A small image captioner, trained from scratch.
Model: 64-pixel images, encoder arch mobilenet_v1, encoder activation elu, decoder norm layernorm.
Training: muon at rate 0.013, 9600 steps, batches of 128.
Rows from block 5 of the image encoder of a small image captioner, named by matrix and row number. Each number is 50 + 10 x the weight over its row's rms, rounded and kept within 0 to 99. All counts start at 0. After the name is the row's rms in percent of the matrix's.
Before each channel's rows are labels from the 100 images, of 14976, where the channel reaches its highest value: "peak at" is the part of the image that holds the peak. Only what is clearly more common there than usual is listed. The data: rendered landscapes of hills, water and sky. In brackets: how many of the 100.
# conv: pointwise conv (encoder.blocks.5.conv.weight, 112x80x1x1), inputs 0-79

peak at: middle right (36)
conv.97 100:35 60 63 53 66 50 43 58 34 38 36 54 50 52 40 65 66 48 37 45 37 44 34 55 54 47 45 47 55 52 56 53 41 48 51 38 39 51 37 76 72 51 51 39 60 50 52 64 50 44 49 61 63 47 38 79 39 50 48 51 66 41 53 46 42 35 49 43 54 50 42 38 42 57 56 52 55 43 52 71

peak at: top right (25)
conv.100 101:44 64 28 51 27 54 48 50 50 62 54 50 50 59 37 50 55 55 49 35 48 35 37 68 40 45 45 53 53 44 45 53 47 49 67 43 60 42 65 52 57 60 67 59 39 79 56 45 58 50 56 52 62 36 52 45 56 38 51 68 64 53 47 43 48 42 57 46 61 67 45 48 51 60 38 69 42 40 38 46

peak at: top centre (32)
conv.88 104:50 52 57 65 52 48 37 49 64 39 47 38 60 40 54 61 39 36 61 59 39 29 53 49 57 62 61 40 54 50 55 41 42 31 57 49 51 59 53 45 43 54 56 55 35 71 42 74 39 50 37 34 64 42 61 31 61 40 52 47 44 49 36 58 50 51 48 48 34 57 51 55 47 62 71 51 52 39 52 59

peak at: bottom right (28)
conv.66 088:48 49 55 43 72 50 69 40 61 34 36 36 41 40 52 55 46 41 37 35 50 47 37 58 36 38 48 41 49 51 38 66 48 60 75 52 47 48 38 51 45 37 43 42 43 61 49 63 59 49 50 51 62 47 47 47 70 59 48 51 49 47 37 45 53 66 44 55 43 47 43 39 61 64 51 35 64 54 50 24

peak at: centre (33)
conv.2 099:60 65 56 33 55 62 39 51 35 53 66 35 42 57 47 53 60 66 37 38 53 51 51 41 52 51 64 36 54 46 45 59 45 45 28 44 47 59 47 54 48 61 66 63 48 61 62 45 47 50 45 48 56 27 31 63 59 56 58 53 47 47 37 52 34 56 46 41 48 63 59 46 47 31 65 64 45 33 39 49

peak at: centre (42)
conv.62 103:52 47 53 46 54 59 32 36 44 46 40 22 52 20 55 70 51 54 47 36 54 54 69 62 41 62 38 51 65 51 33 42 49 52 47 50 53 57 64 58 60 66 53 35 48 59 54 47 44 49 45 46 51 49 38 63 42 51 49 61 44 28 36 57 54 55 57 61 41 61 53 56 40 39 48 42 54 63 47 46

peak at: centre (36)
conv.22 107:33 22 56 64 50 62 35 61 32 53 40 46 56 63 36 62 51 60 54 65 47 54 51 55 45 41 52 58 49 48 61 38 47 45 40 43 54 58 71 57 45 55 45 66 36 51 45 57 49 47 48 48 58 35 32 62 51 31 57 62 41 69 48 48 37 52 63 58 56 54 63 58 45 49 49 56 40 45 44 69

peak at: bottom left (25)
conv.13 107:38 71 39 50 53 45 46 51 34 41 57 73 50 61 57 40 66 56 63 36 52 41 49 52 43 46 49 60 48 49 40 48 44 60 62 46 53 41 40 42 45 51 51 48 30 43 44 48 74 59 51 54 49 47 38 70 50 52 57 45 28 46 49 53 69 51 43 74 74 55 44 55 56 41 44 48 60 65 44 46

peak at: bottom right (31)
conv.44 100:49 51 41 62 29 52 60 37 57 25 67 52 55 50 51 57 27 55 48 60 46 51 36 58 47 38 34 31 42 50 50 66 48 63 35 49 49 44 50 66 39 37 56 59 28 57 56 48 53 44 41 56 44 59 56 51 48 69 36 47 65 55 52 64 58 62 53 48 48 49 54 46 51 63 47 37 43 58 58 34

peak at: bottom right (25)
conv.36 090:67 56 59 54 55 63 68 32 43 41 60 59 58 52 53 64 48 47 59 48 59 64 55 63 50 49 46 59 33 45 59 77 39 38 39 55 53 45 60 39 38 43 42 60 42 38 37 42 56 54 49 53 41 39 46 42 56 63 49 52 54 61 49 53 46 62 29 54 66 60 75 54 60 59 40 38 52 56 45 41

peak at: middle right (35)
conv.40 105:57 38 39 49 56 48 49 41 50 55 56 42 59 48 69 68 46 40 58 51 60 43 53 19 43 55 58 28 50 55 33 57 50 42 40 57 43 39 58 45 52 52 56 49 41 54 53 44 40 71 52 53 54 33 45 49 60 44 56 56 36 22 42 47 48 51 66 32 41 57 33 49 45 33 48 52 50 56 41 41

peak at: middle right (32)
conv.85 096:53 24 49 43 48 60 50 55 37 46 46 69 46 55 57 52 44 57 43 55 55 51 61 36 61 30 56 42 39 37 48 51 50 46 29 55 54 53 52 48 45 63 50 33 72 33 49 51 52 45 43 63 52 59 57 41 49 44 50 63 45 44 36 40 64 57 62 25 28 46 46 50 42 32 49 40 45 42 37 48

peak at: bottom centre (32); bottom left (25)
conv.48 096:52 55 46 44 52 50 58 76 52 54 49 60 47 46 62 49 31 54 37 64 54 43 49 73 58 42 40 58 46 35 54 50 53 48 47 61 41 39 44 51 34 40 53 53 34 56 55 45 33 59 46 61 60 45 33 56 32 61 49 55 35 51 66 59 59 46 47 57 41 48 46 41 74 69 42 40 35 57 65 51

peak at: bottom right (28); top left (26)
conv.17 088:55 42 56 53 49 43 49 51 72 59 56 58 65 37 48 78 54 51 74 29 48 49 53 43 44 63 54 59 40 52 46 47 42 56 56 58 48 64 42 46 52 47 51 40 66 46 50 62 49 38 45 56 43 42 28 45 68 61 52 67 41 51 54 56 51 68 48 44 40 72 55 52 56 61 45 54 56 70 45 42

peak at: centre (32)
conv.91 087:53 34 59 53 58 52 46 69 38 36 47 59 47 51 36 49 45 32 56 44 63 53 39 51 54 44 50 48 58 46 78 28 60 59 39 72 48 43 48 47 54 29 42 47 56 47 29 50 50 51 50 43 36 45 51 45 64 66 48 53 43 60 44 59 65 37 67 63 48 51 59 53 58 37 52 46 42 57 42 61

peak at: bottom centre (30)
conv.81 083:50 46 75 49 38 59 47 59 43 53 47 37 57 53 56 49 61 73 56 63 47 57 50 66 42 43 47 47 54 52 54 39 46 47 28 37 37 48 44 49 53 43 33 45 61 39 42 56 43 47 38 47 42 53 74 70 40 53 66 55 49 57 37 40 32 67 54 53 64 39 38 44 42 49 39 52 39 37 58 46

peak at: centre (44); middle right (30)
conv.102 108:51 74 52 42 51 55 46 71 51 38 44 61 39 48 35 48 45 49 48 29 37 45 60 51 49 56 44 45 45 44 64 47 35 52 51 43 65 46 40 45 55 45 46 44 58 46 59 42 45 55 67 51 53 57 28 44 57 42 45 64 52 51 45 57 53 62 50 52 35 68 38 47 77 48 33 42 35 67 33 44

peak at: bottom left (27)
conv.84 110:50 50 58 48 52 53 51 47 54 63 50 47 46 44 60 54 46 28 36 41 49 30 30 54 55 32 64 43 45 40 53 45 38 45 43 58 45 41 60 54 70 40 62 42 45 43 42 49 65 53 50 38 53 72 58 48 65 80 45 52 81 49 47 41 50 56 61 50 54 43 45 40 56 48 51 36 51 39 46 52

peak at: bottom centre (29)
conv.93 088:48 34 46 59 57 55 46 42 45 42 50 43 48 59 44 32 50 50 48 71 31 38 52 47 49 72 50 39 45 54 43 44 58 68 49 30 57 51 44 48 47 40 59 43 53 46 44 70 57 53 39 84 45 66 47 60 57 56 54 48 46 48 49 48 67 43 54 37 65 49 64 51 58 53 29 49 40 54 54 62

peak at: top right (27)
conv.9 104:69 52 50 56 60 57 37 49 35 51 55 69 44 55 55 43 40 55 55 57 48 49 53 39 48 32 65 45 37 39 52 58 54 67 60 53 54 57 44 41 50 44 44 35 45 48 40 49 55 62 68 30 57 51 61 40 33 52 59 30 47 57 46 43 55 56 54 62 57 75 28 44 51 59 54 65 48 55 37 36

peak at: bottom left (26)
conv.99 097:50 50 63 50 26 45 50 58 55 39 67 51 45 47 35 51 48 65 42 61 52 61 48 69 44 31 53 51 52 53 46 44 52 42 23 51 34 40 43 50 37 52 47 46 53 48 51 57 46 56 51 59 39 36 31 45 47 62 50 48 47 68 52 49 82 55 34 49 57 66 52 54 52 48 57 73 50 50 50 49

peak at: top centre (31)
conv.76 099:60 63 34 65 59 37 38 46 48 47 34 43 44 55 50 58 45 50 60 33 60 64 45 58 48 62 54 77 54 57 54 50 49 53 44 50 48 54 38 53 55 66 59 42 38 65 43 53 44 47 61 55 69 53 31 54 44 35 55 31 52 41 67 39 45 41 61 59 49 64 42 50 46 49 56 29 72 54 47 48

peak at: top right (27)
conv.103 102:48 56 49 25 49 62 42 55 62 44 49 42 60 60 48 60 54 38 37 58 68 53 50 32 56 58 55 39 70 29 49 71 54 51 61 49 48 49 53 65 39 58 46 58 50 40 28 53 52 61 60 57 29 53 49 44 68 56 30 65 43 50 49 45 57 38 53 58 63 40 37 47 44 50 43 53 54 48 49 38

peak at: bottom left (32)
conv.64 079:34 60 44 51 32 48 43 65 54 41 44 56 35 48 46 38 39 43 47 41 58 49 47 64 39 53 49 45 48 51 32 51 58 55 49 50 32 52 46 49 42 60 51 62 49 51 51 49 49 57 67 78 30 38 40 69 58 56 54 54 48 42 41 37 77 52 57 52 53 67 58 46 34 60 45 55 60 48 36 37

peak at: bottom right (26)
conv.28 098:50 52 52 49 70 49 90 37 51 53 41 63 43 50 28 42 63 48 49 40 54 58 63 43 53 59 40 54 44 55 60 55 40 57 54 42 53 50 55 50 48 48 61 49 57 60 46 67 56 54 39 38 43 38 41 37 56 43 70 50 40 55 50 55 45 51 56 54 30 49 40 52 41 48 37 57 46 55 55 78

peak at: bottom left (31); bottom centre (31)
conv.16 107:46 51 43 51 37 48 48 53 41 59 52 57 47 73 50 75 46 48 53 51 65 24 61 53 46 69 50 52 39 55 51 47 57 54 50 58 54 35 55 51 30 58 33 52 44 47 54 50 60 36 65 77 56 65 58 53 67 56 51 52 48 42 45 47 67 56 41 47 55 47 34 46 61 48 35 42 48 55 50 66

peak at: top right (25)
conv.32 090:49 34 42 45 40 54 40 65 64 69 53 52 56 50 66 55 61 43 46 44 64 53 43 56 38 55 50 73 48 38 39 54 41 44 57 46 46 61 53 51 52 66 50 63 40 71 48 58 62 53 50 60 26 53 60 45 58 47 47 58 65 62 51 50 54 63 38 53 48 57 25 47 48 49 58 53 22 45 43 49

peak at: top centre (38); top right (32)
conv.55 098:41 60 35 53 51 47 64 52 56 53 48 44 52 45 46 50 65 62 59 56 53 55 47 62 63 47 68 78 53 55 47 48 63 83 41 53 33 64 47 38 48 63 60 50 39 41 54 57 37 66 60 46 35 44 37 63 51 52 62 31 50 57 45 52 51 48 71 43 45 55 62 44 49 50 44 53 45 49 46 39